From a checkpoint of a small sound classifier.
Model: log mel input, arch conformer, norm layernorm, layers 16, width 160.
Training: batches of 192, held-out accuracy 100%.
Rows from block 5, named by matrix and row number. Rows with one number belong to one neuron. Each number is 500 + 50 x the weight over its row's rms, rounded and kept within 0 to 999. All counts start at 0. Numbers have three digits each. After the name is the row's rms in percent of the matrix's.
# gate: second MLP gate (model.blocks.5.mlp.gate.weight, 640x160), inputs 0-79
# fc1: second MLP up (model.blocks.5.mlp.fc1.weight, 640x160), inputs 0-79
# fc2: second MLP down (model.blocks.5.mlp.fc2.weight, 160x640, transposed), outputs 0-79
gate.375 085:505452505493539474535531574529534416568501437453456534478419421488469562402477448540526553538440445557495478583544551503469546448530499480587502474488509630486438486536564565474443504530428466485528518485566363375521343559489535584444459493
gate.376 085:424482428592457520586535465562568474500496525560415474460579480419538476522472496466525509480438572442523487506477416422502474515467440467558441459472382536489487467586544570506509445536478515491424539478489443468523430439549433503502461605
gate.377 128:464539483589573448519471530572534464644482431401530484454477436629476494533507467486419510466546448511506438435517516453454515439545540496552487499509444514507570580482539507492502467478505450528478501522539481483508522481471423538573456407
gate.378 072:561451517531593581506463504506526475532400511519528496542454491535422507483428481442556602511470523442619494486474537470450440563496587527527493463471577520463515513471557564455510556448452491558376499471427512389528497524587469485494433502
gate.379 127:492467557525546569474506525422577498597473458551466538487458484465505498483515477510547455472506478423424502564590500507493516468501437437489459408625566582515442493599559583498508511495511561525569500552514482401486480399460532435416595494
gate.380 075:525509446477550559567503562537449509501518535539488556600415539466496533442474502387568559609537496451482590521477416476516534416410520518599583509444586482555513549452479503526586465537500408543500426588437478518492586554504509493517501573
gate.381 122:437522455499526569493529461457584527508515486535522545471562543478455434553564501459515511514419450505526553505453567554589629489543408399445522542474448487551506432474479427476436424446514529516475487506599620543537497613540473491581486566
gate.382 098:483476484541541526482457517548354455527545476495479515535459509479488443576491529546567438561486501486508466534540593535545538504478427547479490503575528499528535476447571465456493468487552571538565500446417447512466527486504558533529530520
gate.383 062:587577486522542532543515520437504467551495474522432560503444519510524386429467488589527488521463517516553493488534515501464440419476566488541537526533563478484501568627475532381383473355539544547482392501485571463549551458637551502508556505
gate.384 133:478539610493486600472536565467437507444528502477459390526485536414547600556472564493509486400416513491466530438441471458476554469524554521513494491472481469433481558578510518506453369483492544466493462486457508533578530498560531437448592483
gate.385 089:494370488506546397477537490447457486520533545484455536506503520428469474569421531434389522475606384516434567457533530595516520497537522478485473422490455509430463490462513505508485485500541497576544556436427521452490466462537499458557453521
gate.386 103:552476487573506480514629595496524520471508426434531495545573482527422496442499530469471435490521482483448499523410434538458504576527477486504491520485539600551475483493458440451512491549498472458489493395503484511532477467464624500575561524
gate.387 120:485559519462507414565435532571575502517545450568459499562497506521440509470574547509461498474491420453537548375486447505574534527495426569443452530589457585462498472542487541532502522486459470500515476489411511548534505561550511514395459471
gate.388 124:469486469539491549461504354435530442478501490485452454530504439532489500503570475492468458447425565528505585591468459502479538398497569403396502476470545594510523503560542578495468520540502574634527518471543484494553509521570482354499536546
gate.389 039:434499528577582500525445464455455459510446490510529381499498478452504493459502538514527458450480495502603406529601469416490562493538529360405476505563477543478517556519611564485575395396469507485520568484477455401491465467545480531462546519
gate.390 078:409532488573461421515446514490503489460551397440478474456454469463571480535443570559543479549485626552500565499472488492429465503446480462525510463504515480530444525556525573388417539552442477444536532495492446548502532511470458493551527407
gate.391 124:450506478421519547513398562507475465503455529483557509479463477483525583524566459443415506520450458489547472533530487539555496609550505535542465536428442619439594550603433501539480430517510489397459555403519484438400532539460472529478484438
gate.392 068:616501418477632464424411433340541451496504455534463462460525490390479550447539513461568457560528517541477530557510450510442596411552452505544548490507491584424493443550548432500466530487493534495453440535536545556605485513554480488509472472
gate.393 118:437460487566514547491536415451527539453426553446535525495454498450450432564514556497433547432500467438455537486446534454424488501507489499547468415437511481497502432569531555527484563436481484423479446378491441475532579554540511464495565579
gate.394 077:495472490538591403468451479579515484555498554497489547459460460537535466539468486515422502484517543468489486502448584472424509593444455508491502544502477569439529550539523393555520479387468396508445366587513564508557472517452443500580527507
gate.395 094:519466508497496483413490463416563512538563516546515461520541503543447504548524461512426567446457470573428553511405522523509546504498549450455421513518567575604540482535521570549435494492539537584492489517546479513526541463500512557590449479
gate.396 065:474475516475529466511446345487515441487572485537538492523556475459551582483663563539552537511450446544504435514414606485528496426455530501483494553502455526519465587446509473531546447472482487518518433509467506443549469638493434545500504537
gate.397 109:571462529536467516406541551532599573528576557512464450455518456504444528518544479467412543463514532550448550452490446449511479511560576459575475543459540500529526550550426455506466495436476585447524476386533500515482527452560516484478444546
gate.398 093:451420393555548503494477568538536501500550505426391554426526534499451533495623553467480411476463455448537498418492481550540427431493508436517533544545530493546473578461514440477593506464406504479480474473397517489560511611505530501520477514
gate.399 112:429597518572507544525482443498370510525511523564617468485524457537541436515477556438421558473505661533487551488553568416490480475442557519512448534478560425486539529520525558529565432557539481468448469489527495566457502551469493464559488430
gate.400 088:555400478441477486540515496449381534441525470512451371488481510515519465498453498540573427476448507472541522591547470508460432515552458489524509561518504616518449479488568549478569488474491551543506424442572441521570540556547487430446520457
gate.401 064:586528494505535406528510523533406532568498584403548534474490489506507495608538465557450561410538563492508534331467457430536475488523505472495523528485554433522488484465535414602607486478500563452476384565500509462570507566433510476508551486
gate.402 123:550459540504563515512450469509523524541479430434452530418489593605442552541442414408503537438499454548552548473496411525523511534467504469487514485449560556432585374563401564521477542550541554533544519547497620490543515491527511427596496479
gate.403 146:500523447462407485488513571545490510413510549449622478532464559489402468528549544431516521476589447574471470431482539518548481522508481551520654433552449512509439519486520482510555447465418305458520514498424582478529501552497548501505494558
gate.404 054:452496445555501464420533575501560450585481421460507494513560457528481412468484513498472486551474488421470450470518568425504490441520501479515571434458480561519526477431532525483511489500488495464492583476452515570571492565529483459496547505
gate.405 090:536550573530544530486536526520503442517498520484477477480433578528558534447449439532522521386519437531566421450437571497455436525445399465462522507468564480401529469533521585463494428480551475402450458508475440462411427506426612515574527503
gate.406 079:538541530528537475439476504553496527520393451473500520635497528584514525479488426503500489442506404526501491480501504603452401478446449450526528488455513573494569488510556462458413482487454499506557480568524543557480573488598496427475556383
gate.407 075:580580432503467477527460529521561588523463457455442565539508580504524497544502559552513411481430589466516532487539554459454427521541543515468538557474479472505472480450518487556460456556409434515566536530475438425481521483488428486430448403
gate.408 061:482385440498452588412482540470462456552427408518586513514446528434467595548550517465443503575420410582548486444435479443399480573517509497476537438394461602473569521489496498484493485560416487541519406521407532517548393510480453513501489546
gate.409 132:410414401533572460476517525500521489556531468446502401447451540586499465459536535505482501559575508459556519573483547441463494561496485445487442526533497513494521528482563404541369514442515496514513506503415541503564385546504528422522497528
gate.410 071:526486540520406455483503503570451588576460477534575538477539454501539479519453530465484505488543475585401511443573494477465459449648495517490570428559462486483578532522445482571543572571452537440546458532522444517555453532552533511496561609
gate.411 119:447498483550497510483485525461503583440518476554424493439560559473455439481476539469415499589515520547522462530488424521628452513559481455583513544517524386418511497556557463438426475504460576630544535501544562497538483474465489469477483611
gate.412 101:563578583526432499491465515470418509447462479467447484470439498591445534475482434408460434449531507489474540480476464467512569484479463521436453501444481462540431480579582426504558540518488522486553478512504491514583491591562499519473488489
gate.413 134:430357483456565456444525534491492451493450492632499496430503453508578487476489432465507487505561505418546497489505499514494486543569454516574410471524515424510535524536502434457443474462530472441423524523498505487474571556463549519439406512
gate.414 099:525524488563508458530493422542502554472542462532494463460444549445483577415581558511562518538499416478572440534534482538360525535580452443550561512511534532498501478533484494449502566491560542518546558413480457514514441487454508411506494508
gate.415 128:539428571533455412503518491524535451563524544440544554445550615529515411478558476482446423502407463491487564469518495481558475581594516481452440467521503464536429536429494435516525458436529466525562510425475513518539503473459541608438465485
gate.416 109:490468577571486575442444504480497507476448473579554513456381495505500584440510475461445529489549555418492555564545573456560546466469452537390488487466506484493464485528569609577504503556496480445523520535484439449552516505509444425526473460
gate.417 109:513499516427578444476494420466468548473535410502538478514474492509447543476420454469486500470539529472480489509520431435528591538507513502446482465479471476549536533471535574497567502549479541481441414571512471532511397450537529493446513434
gate.418 111:453547490508480545509506511409446485435398438452528508515520478463500426483479427475418480539480494520477522554459498503470507481557498576607484529586481464533490465497556478480406530485549472506500514458539467545574461551440555503472541554
gate.419 110:508526466487499489414429434506502501577551527545496530473443660512520508551510567526464521498480465473412507521450485510409402559588511495498471466511370585474564522545564385485566526492513499576506499514547541442534472454488472592498635545
gate.420 070:474433439531504462497469572570455497543463505497449446445493495519520436471469499482478530552554520517493496466559390593563561518497507514559438467529584406459477436553508477551468428528514471548473516486536522559476558472528492486565454558
gate.421 081:529531438515402537551485476443440529444500532458460480589564491578576461580535477557535432514541491489471510480546508530442517501533544564509503431560468589452535436512514553510510530435464453505416514497579575412545514540580602456504458451
gate.422 118:432494457579464444473524465471445427457511449557502481502493491638484558455507500554553528553492451597473523497466541499529507612435478512632488455466429503439593514514461544463473419407544499407512432466510468492468566479558591515546583425
gate.423 125:471491493526539414479504495504573497463536412448532508530527543562479501460574499558539455447511547508472512465541554483443460447487439599496544558479518510544498466395446432546515490523460560474574481547557516502475495491568474467617547529
gate.424 114:537507530570663455539576448508449522521517419484468580433448405477493491460503504472558515576431547513455497552528533525433472516465466418569542433506489491401434514497417417546509526434476533426548586444604485484559599484547425440511434468
gate.425 072:569581457472477588509409447578489463473518570466453575516482506468443486460464514544453487470565506536536536414452511478555488483575510341466460486568512549516558522429440450464559473434545423422468522447582450479473467474518482560561459470
gate.426 132:585478396532467502454525418434538499493535460475476486495569517428429542439587496532554562511456561504527582502536402592449427462384469577565473474495552527493497447503525589491513456383484550418555515498440522467550505549533492546528486462
gate.427 100:532509411425495519608533520531471551498445438479529490458486477487426601510433471491475584521510495431430581523539559521407472562507478495504559539521591468544505563388450531574458490477534544466467525513505546533475425550525519495488454568
fc1.375 090:515472449454490486479554476489457555596487477508507449496496526538579528485528535488449480503425457398440502579528486418560503547432504450455523450516454530465524595435480525501511518508408572553507424428518507568471521473502472472543537455
fc1.376 091:363412508528477533553432474453548542553477550548576527512520392539366530455476439422497426502455437522467508553557511441499514587487559523490532572645511454497573488526494501542519523496564607509506526412479457574487487589430454523486482450
fc1.377 141:540604510478474495477532472411465467545571544435612447561454468548469442486528454527459391448505449434511486564531519492546477515555491545484515552516437477440413490448529453492492460428442459486521544536564532510472512522484462501509492513
fc1.378 072:539487511465509548510547534478370528442425514436611393511514513593492503498523448556524439397507455406442402499484549436541512495455575607562580483494439561427522594525484592487518518411442452504484547488524432439561541495489537447552535369
fc1.379 116:522562482519540504409556552427542470443531570464451466494575485538562536512514507455434419596540582512574536473499534398400488499466437464420590515472509488395495509612397507519470489433522450419563495522538453489478532498565549464538457447
fc1.380 079:510497461424479509577522507550507469581583451426457487546451466525497514523543462517550509505525562490520392464529532544507546502450522366550478467515513462533445536474514464483481522500424432418478580460460599429509556545536568524491523421
fc1.381 123:447485517469497542596501536526434535478559523511523422516557547588497520403361535463519447495543497481498413538484477530519387535380423634543524502476572410475515535523470545456435447520491473583428472562468423484496584512553505558501527547
fc1.382 093:479568478462572589467389523557472524469476584592500600538526421576503474503479441445502545595505533504523453491486466481428501556467474497516536524524482543557565532427497556438444468511455521469445526403594448421481472500580487490510541474
fc1.383 067:549594494517581472556501554528579549451525478565452507429437463495466411516510486572640485512516564415503467530576584513539577590604555474432412441536421493547474568550432457484508461523463518445447463385423584534577524513509500480525451486
fc1.384 132:554494505428554531506500506442473500464575511522501529525414595487530445545500449452523430534448478469496557480486480512496514608564477582473532412479474452471498475513632477594426528443623564509512528527441446502410496498588495351477489537
fc1.385 097:548382518494537534529502523506429446527444587423458542517556459532471435523496481464565420492527495477498517536444484575550493521564484506571505429527516450504483449480541430551548414555503554506481402543478557493421590499408506500466437498
fc1.386 110:466492549592541418501451538500464570514519480396610457502557539590613531499451544467526509533465491516482433530438395512449453521527521448496478538603500460491456473497473517417568498398593476463602513644532501491477505458503463484452422513
fc1.387 119:448545491523523444521538554480507559403455470502556537509413549579563616509565455508573523506460526571501506570553531549427521483477410511527444543359548469536442418500537347563534479519437472476544515483464526402477445451468539480432439589
fc1.388 119:504588515457559479455500640519489510517475544466560524461452522447503516492550562544469549500503456571507436452537473444541523593499597571438453429459502420466497445472496555510376446533440458466474476482450505388503434499555548635467640489
fc1.389 043:587549470480497505415476558474573497528585541460486556440491537533488422518412513453464501485532503431468435471421561512524410554556487595531465498522551515647480498487422504408422454581493546516441494522473556443507455471471453384492521525
fc1.390 078:524475606374495595415491541505546561516469443499476478522537492469426487484447406515468486427538466477543444569407619612536571415511480485430468532520658457426470508590473484451459483464482475497540463578537450512544562546559427501569554541
fc1.391 122:539524557481566470471472558475496567513400432449493490521489441585560584416493406495510453585587454463501488612540593530457601511540522540498551495463644502569501476516520468474495478538515496447465615383483440592444468474479541556481504521
fc1.392 071:532542453494523488584526519448541511451507437439475486521515509470404473532442483413546573469570550474503565467491453472490496509471428596510583606503470526519488650551489486553546520484482435517447470564523511453394472470460453504443519509
fc1.393 115:480469488520404530566422404506490469459567504412429491393583490491483497504486477575501544508422485574525448528395530506507485590529548537460480473491511583520509552439568593557446438407559535476500454429489551536540540440552452514494507490
fc1.394 080:553619554508556496564445423532481454441428511521529525487510467609527485472497491428505449468537470432599422488487610484472637463580477526533516488533515505514446663380562529394519496435527468479492455451572525489454510519546526465479431478
fc1.395 098:471486491488543477481505568405562554550487479469462551527560472597446486498450496608526548515427444538473492549417583492439467513484515565456484431476431426564475507532553497399414467501494420538525535638535503479506459523511479537486571542
fc1.396 064:461478636409532508452514486464507493491455475503504540521493498483413504453562529484536588512520500541394573445447431507485486415483617446580549427548456494543548492499486515501478474485500501543520467437543441570588522476444471601480540446
fc1.397 099:481564438478561496512542416456450456481448473536524537527530482467480511607477522493620462582545384440489525524577492559465569496577467437547592632518479469427411471513551555404595578528594506493488491481508490559505421461525463472424518506
fc1.398 095:487587548457456547524485514559509517525549454496490497448548438547489462574532523482541477522570543484417533505538470420458426422606521427595506505498487500551493556482378506524448550372511590482498453425558401445432491612483464511441538524
fc1.399 120:489631459533521438578434500511574491559516521481589484514544463504558443518518562597498385486572598444472461478479529428501451482523550517471466381514534440504497593436545506558534489500496489488476547516545559526501606479525448485416529421
fc1.400 084:440471487550468500578468485500378494567418500429544568538545583485462438557486540516573461505478543476476507532441435473490495471489520440433550431508428498565528503374490444569468389505597460508504543582477573493462522465523498568492457512
fc1.401 069:570535543575539598507510467527489468436488539593494561511551535526390529451490572526461562470525565473499502502485553505476495544465382527480513521500449532499575474449493520399446427474443524535485583546429498447449503514480475529522406490
fc1.402 112:440524454483551464505502418582412431500516439442389501475622513500445494505575477477442505541404456516466528592500528464471445534459460463596543580542524529581438518527459497489524513468473506517551470562446435432426508527526426388495515512
fc1.403 136:517394506486465493552488488515555505539524534472524471464463472450584400518542642471549529536453479498489448484559452589519543551521593531502510481543544541436562468538438557443496542547537459515501508480420548493575448520471547542555388529
fc1.404 052:494412536524478473440523513582507414473442486491506484441530579528556416494485499507479395526562533496546473592508510376526488477578518535475518586502441492540507555533577474420567461572496583549502608506498487484488532532513449504485400544
fc1.405 081:535513535482462543463496505447468476477488444421449471458552492448488534558439431429442528581518578476523520474487542539566548533588501498437511411510483542441455436561490428641475508530449432481594451478451390473508510620620535466449451504
fc1.406 071:540449517498503554476435508424510429453484507584531563434462504501463511577586556383549497469625443494515437616487555445537462529481508538455538595551489518442488532525530578511526471501459480489384488505481519436480508588530493571497448461
fc1.407 085:473482509502583514400540466463499454356420658579555544538541453546484497495546430450531520541554540411428451553496506467562519600505542512452500601474549462456526467472461476470547525491482521473420588483540429495501521539609556407532479528
fc1.408 068:417462418571449508474564490424404540574440514487535508520465441458502526463489535611489532602462483594548546490432485491526523593572507427501475471465453426519512495433635491438492455536446561499542443550469465550558525455477439531482516533
fc1.409 141:538505546539520452500507544452498498339413508561599529518518520426510522506518472448533507507439462540459537443504419482551548437511502524485568518563533432412494461400471436515485510544519517543502435468506552565456435526513520584505427544
fc1.410 072:508517508559528460485517476466375547507437510514599527571427530483552537481470531489503528547464529467454427473529493640434474591433520421484486571462549412472521525475461397546450497413472496533470457535488507463488458527535461377567555496
fc1.411 112:509544430515476558444476498501495513399554459527438563534470567528441460420530508481443477489578522566493497485516472500555527432475536468422460513496538464498515455499571500539499373444461518515446408434508490531488548417471446489553392489
fc1.412 096:538497495506554570562659507420432514509543482647479525416517524486602472483598512462452521511515507529394438484451446501492515549435509574510500465450525462465423520491484501362492550491553479485429570540519470464400461515545537469524457548
fc1.413 144:473550456539613494488460572475559492488540518440517429505516541438456517546487485550492493476463596592463520533495469476487611440469578436441474496530414540456510517493535522623554434503498520496487526499447465595517505633494509419621574549
fc1.414 104:465516517502470387538499527505485472549547445495527470405531534503417481479556540430506497472503487480522465435535440490497471472633467408494494416509537461556433527447523410559525470424554484438552489369420445493501454536489482463450544490
fc1.415 116:442480469493535587434511551501524432442461464582506413565450439402492517562489569576600459472496459549552597531523432525475511415395443485526436387454542500509593548507470486526514501504460496483554429511434493481539525512520575506510466589
fc1.416 107:460474515490561482517457468489397485492382495509599519499511498529461546509407451461560511464539613522469486463536532548475562478413537397504477523558493604514489533518498607533445489572476473514530515567414432537453525463430452461537465493
fc1.417 090:502540527596462513474423585360520483508476521558550514473450436488496480621464451423541554513539458484521544522512389524532500501459480494556509485534486526451504485460502491556541459543541520559551587449440562519430567398461540391484474456
fc1.418 121:531522567454490577445359472488506514560523523501416574530585462523460531526562500606487412506535430461425437502551560511464573497495489554399479472407570451457498536557440561535612442583468462568386618434486505465508497524544475586473542443
fc1.419 104:445491523495548482541412448477442577543478474456477516528489424414539447503450398565479540515539555404513482475527464485452566438439524545500483510524477572490598439412507510553471474566589556404543513441432499506593462408577434503578458450
fc1.420 065:548531529579553548513571521553608562461488504522560493552521492439474414491454460458426552477562530379596514529494506598437497499561507526519520558394489449505575534500388428508547534437562532518475525542494526464563499456421563446540595450
fc1.421 084:410532451549486512555518453556508537433498508584472586497502521612503438540434522572572484442477524541490497450518472533446502485514498451446480526514549539483339467552478493471473453548575476544543537574403472449514488510433431488627420601
fc1.422 109:487475457544560475549461484506499480389489471559433435364522513636470602440491530502446526432462516466467520457496524461563479534544473438486549533489480415448573415509458453492509440454578449554545463508490578557502605422483523462533496525
fc1.423 118:483516509570467467482542490552559465576487454432546485517573457565493438472394544520437431583569434493488511493417450571619550504571598451447514505527466440491548546496481529537531449496507471520433524478526614442521451560414507426448571521
fc1.424 113:556494563519602477489466526483499631393539466554516493536452451591552511405510522535460454468483539435494524594518529450521530475514475573428565521479539614476451636457448412518611581464459548539519505611534544571547524471572459516531457550
fc1.425 065:510475415450557488539512522559480436512483431536548522404458473528403495503421487502593501499455394548507521542503474513512473468480484560533454486563452514563371478526588443556468588491517515515514518465521442415407395501484492479509516564
fc1.426 130:565473428507578455501538453545543420572521476492539546502510548528479606471424451474415439501484643449480546456451468495511468446606537542518437523407543548408489439602479583523624522474528509433493544558464452462488526540423509560472497505
fc1.427 102:517522577483510480451471528498591561451585523592514519479583522519527380444542552618493482518465500493493514478454525510497470477524565463446512531464470499562529477513457493430501443511482382501570426502457548414477486451547414499554438495
fc2.375 086:475462370513474453590529505496495609534590543396523552512480458534522448460475489446521490597499513453474515524474536569534432519514566490460545412546433530432471463551438488524533566571539569537503409555450498466460424463464451469506450490
fc2.376 089:475582496434494429485535540452530493511568464531540465479480526495586506507541510540489418429472425531531546499473501519438575418480514470462518505641571570523445509419570521459473468531475505429458530453511453451521565567479464467455524518
fc2.377 124:484538501437546449558508432555518565461563500600425527461516472521410478524440500421572508496575469547482460464569444500532417599473505496446472434468548507508461489456477499539512586493484457393484462438502579499504485511499478559516594483
fc2.378 073:474460486450562496360517481499479568557416540470574502565476512448487543472530400477467502445404505480471508549431588441533456519485473545458512591548460542469403495482593523525451519586436514571470485457442458544516481544441449543477377555
fc2.379 120:603516516518431524507575431601465490536450531591486369473531476500463527486524543454408480523484473500601481471528490405480499446488503538448447474479548527463517437431521499452574493476453442394557536494474477460547525499497478499467590450
fc2.380 076:411566519421398483478461573607478527454460529452541460566521451514523540591517393459469534507475551520502516461552560520505494440542586491526528467575530582414494543481429561473522563504518484592427556500568483424509541485493507468533468498
fc2.381 122:463506527456571474563513498503411513425604589396427495478529447603482469408558543561455519433553547448496443496535540482504482520481458552469525474460396431445563435506512570469390490449433443474504566492509479547518512512525427442597416491
fc2.382 087:514571501490485420385551609540487613513450555485488487569547516565474436448529499429451457475477472489479576442510586394546515449513503483495577447470460467455515532403566405465446503487488476578459538417490420541561491441514426430509498526
fc2.383 059:536509465463509538461567486379665486482504530511489582469562479561455558542476541543575481570460493576491448453509467471505556474494541555543439510539441504528517446495476498538547474402464466556487518581506488417517478561478476517457518500
fc2.384 134:599493554539403375537479455470538410454547475446477537516540464482441388508451491503456504553544491467482454519494513422503483483585576597575507470489544478513505398402452511519595521533456442581560441530487437480494522534459440533602513549
fc2.385 091:515574524588520512583477595489537458458426427498523471394323547499537532518608564517534490580448624478475503513551532447364541513574466512502533486465451519528493512461427521473553423500514467466402505427485499504497554469571495460476509460
fc2.386 099:611549428484596499500524425529543477467539420439585498509458574456582450481486545535469480518516443538493522517535428513500475512607524490441585510527519449553578626509468546439478535493410514596507456461529583546551484529499375468449576448
fc2.387 116:393509522476561424557503529486520496475537445588496480415542484497578435502473511581370493482457475430583488534513534420525572436593487460481483402509393421412492467491505475478577526447489414472479498523533557558441523474437450532444524506
fc2.388 136:461536513534465485580529570485451508394419387507578518530522414448497587521504430542551535529557676579453581512529506491498544399440532506562552468471479537498438579463469474478443444470435525486465552516424425506522487542551509426480539472
fc2.389 046:575502509548517509459541593445467580435432463513591491500483514424495493536469447539501495520573490505434477600450437415514478450581509509528540478469591495515506491638509438489385388426498469489548467502572485425479501532507459472468554464
fc2.390 075:497499483519493598462543481547451482430442593487460505362530387598477518574425403528525454398516484464573487515466529517601558477476435497493491575480603592496499521495582546435414465449582565423487512487530547540581604487538549451490479453
fc2.391 120:543500509446516534452561558484514509443398448635558537485462482496460394478476474470505462536563532476483429494552541599428547453484450577456472587498502495483480459516546531459609480551456540506508623538486455534543411538450537506451548473
fc2.392 073:475504481415415449468493583517549502403577526544477504495472404581482497547463427408596593452492536542492543502403472429575498523558500490417495506547553606429516490461567519548443511499532474548537475445496476567554451457491534588397485541
fc2.393 115:417575553560572453552462591569464606453513500536430502509494489508458521497452438506484540442478576544549470422466587577495518494516518388494528555500447563442446444514576467536490482502523437576454440539508477515442474536519512438429507450
fc2.394 077:554544542488498450488527416486413509426523458465543436532533454493525531444556445511457430509460470509519569448533550518491565473544518540468479494445489482502630511495518520480473495513601508458535488467496478575568570491520572501450534529
fc2.395 104:496504450515513511491531504572529525560546501486584558580469449467437483488435515473437515526468545522496453427551561466396490555518577525496542559428383391520518569516497485435440510489513508433521527445533490507479505460494482571455565616
fc2.396 063:476428535527524550498420504575576518478470405501498549491523446472475521470617542493541543530401475459483593514467508479500470514481550517525507555448562524483507501484462422561477485594497450451478489558462529458465454561497542445596555448
fc2.397 101:537556468436502460484507559550525549451486515553433458521456478522460510533488516554487581510465442604539493499416433470554545518481557513503510483578551423465597478483490488547438465495583492421448492623523475517525510478483436469500543448
fc2.398 104:615530498485505488525502584558493465445465535430453551472511453480436371486475536485546559541466548424495442440529551518537471481539493467494512555433478478433493598443436557581514551455481515533527497460482567524519430613535466531522435640
fc2.399 117:498570531490560514501462533447481436458564510469581411477579487409506490447552537543523445497506471477537598477515503526529501422446573608468556501464522504557439401469450463505473461510360471474486419556561518493493547497565507534538528452
fc2.400 090:423401564466369461407491563575520500520507493431548575502421520464482474614447511536505453517435470441568571541528526405493513545572480503520449548556562560505480540462553471475393467514488484428465571497514594583497584515442542511479464478
fc2.401 064:577536455498515489453506450504522467445488470472563499584479466509560595440535435467430428453533513488503448442496626423541527504466589551487521432497430536469567550497484536447377465551492472555513509457481479563543575511511531472533408435
fc2.402 131:432475487473531489453523451477532568502505566455477488567518481450490457590537540573522497552520649515446515526427570518421562623484555510388530541440487500543427565511471470479601549604514518559407437456429492475507520471544533542492543564
fc2.403 125:582540415461474591494441464470504559484464479493471413405483524541543553562530503554571468438523581408477520531514410660530490549490523407558456479557508463574529434512481519540467500557378499598502543542553480506569477545512509483492495488
fc2.404 055:400515473476405595467507483588544456529543552498463534538516534521469430470447534540360494572527425472534422577517435380508500468516469524522501541586569540536500508512505410506448497563459597590449569467498499475452502569483486510505561463
fc2.405 080:513530534457505581513577526589570495561500528503429483372489645525520543493414453475455437495491473419606417581568474430509528509532447438501563469449534419499430469535560487561414539520515518473502404523523492447424523550472614528414519513
fc2.406 071:565487545555526480473442481500567488555505488505488521522510449514419442546516495527517497569430482562611530430484459591550464407517595472513472547521484523474486558545512471444507490464461501512419577479615547430512499472586487491522484473
fc2.407 078:452452491593479481533513566438504520390495494535467569519590472502558569532512561492542471450528559544456461572535578511516410548524479422519477503436462482483473597463495488549423508511574542460451526428504511553385442562514461499580574510
fc2.408 057:501528510590492485494480469498558554566453462525489499525484511472487508464465538576557567624515545469514510547494424432434470545443501391474469504573482560482519493473550427490537478507491533483511469584451434502548579511564446440470557478
fc2.409 138:548543518400539526384412519453516516480538524579495507420541443480563505635549476550504510461424455575527559510472464536429496497493492424461496440563549465553582530421511494483549547522434437506512548516506465477499540565526544537422528464
fc2.410 064:555598477510506460552498450429444566519573547528452506500489610460548581387497510447573526502512440502402473465441454521590524542561515496495484563477534442469577467554503391473491510441447486638463665508449561468476498418436415446561537558
fc2.411 115:476488544498439452454530538532515551524436546611477458509460514494500446480466561477540439441570434490463592464517473539544481488505484616517557553535466570479559463416541558389464462519512606410538506428513481464456500510515466483417464485
fc2.412 098:651628473486499489576555546479524551454459487545453485526490470492498480567516515474396415493529488576416495536478522476536496475534443488537406443483550463437512531577458487414604461486504565421478399467485528508389495548465459497556555562
fc2.413 147:573502487466492442460579502440494553510552509517525617439458517420512517554436529476451471394522453532446509433554453470471517568451482586531438489525448471550458507475502428449511356365521549465412540463449533572453454568496492423616481556
fc2.414 105:456435525456549462564519510402556538474602462507521554489559495548524427535581403533475576435504534484507498463508480501539482425511491500518573497475586473479500499477536400487506478469457518622523475496475407474534486438517459564431547505
fc2.415 110:499503503565557535421473515556507515553448476472476528543501497439559548456554482514576553501536490447564558578487525481502426560499532525535551401514532482533468456435565510512545484510441473618490555586518493561520600543539502467578491456
fc2.416 104:482525502369505495569425592429538438462511540549489559449499395449503563456517460514489561511476584514537444479540514566540499421565569454503480604457534554520547453474560505489531457476442439485590469439450420553378539533551547442459566544
fc2.417 108:598524526552545489448538479366552509525534595589456477452495500418471629362429527504455481507541555400507563501522407474455592577535543498489443523486494511476572419521497508498581480502524467534501435483461544517533449532490479464553481563
fc2.418 110:519481461503510478437413513386437497529486523500454407469485422488505452478444438510513576484481540511481473486450547493486458582505529457428543590437481573512543450543603495553526493535487517429537541445461403414540463534520453441447489453
fc2.419 103:431499455423546498440363566545567538566612549497575457608511522405461584542475524442510532492502465533473507501497478506521418489425477557402560480470497568495481483449551523545438446511558451571502553407562555609478543509572511510474472466
fc2.420 074:507530596470431578461506552497446397462589532529521599598511500473451536554507522440556512513416473450475530528493471410479498488515530504473444559493495473456517537475513546438442566470585554532541446502467509472635516565437539483436493471
fc2.421 084:489512620543553521523487497490548552560494489531473534439506391555565433503597428491474444555490505414478535461545414356534434473492548536463557472481632507563559522478505530503550556464505478476461431479486503521512542458497438484549587448
fc2.422 101:487583501550459474538515541451518560545499510455477582429446500505498500494649558569527498532456433389522481568531506554540413553505514503561460541429506552538492535433530621520447478544385488553437496471535464505527404479431481602492441486
fc2.423 124:457502516503444553448448566514520404522526522504515471531514493496452437452528465490471516536466484495501495486514433464560517511514559470379546505443427413494503512509441516442562488488463472498386499488549596408584529557473592522459546485
fc2.424 121:568510514491475458491504563581525514389520492447476535507528467507388573469545507456503480412595405613454388507511522529532442493411486442399508447533503487558482557487494422529532553512527489565556449560609464598483471585474579505544505398
fc2.425 066:458517486523556477531530536470509477535507461546490435506431478536461550383394492499561467519482462437541393428579556552457534467401453599548519576399500492448491591545493425587413536500523463579496500531524586547542452504543480490572342543
fc2.426 136:301474514554581522427426514551453542527447524481553551445568487614484459431531511524490535510422410465450439548483459427490526616492558530509465498472480520466564524467515467521522554544539451507566574372468504505542557503536512426414419561
fc2.427 102:442501614527544576452370483571533433487532552507493553552558492548440432416560568600431490424490484618420453522510553526465511490446537349540489530554528519472459406476457486569548461521485538505523547536495463538485537517551504476489533436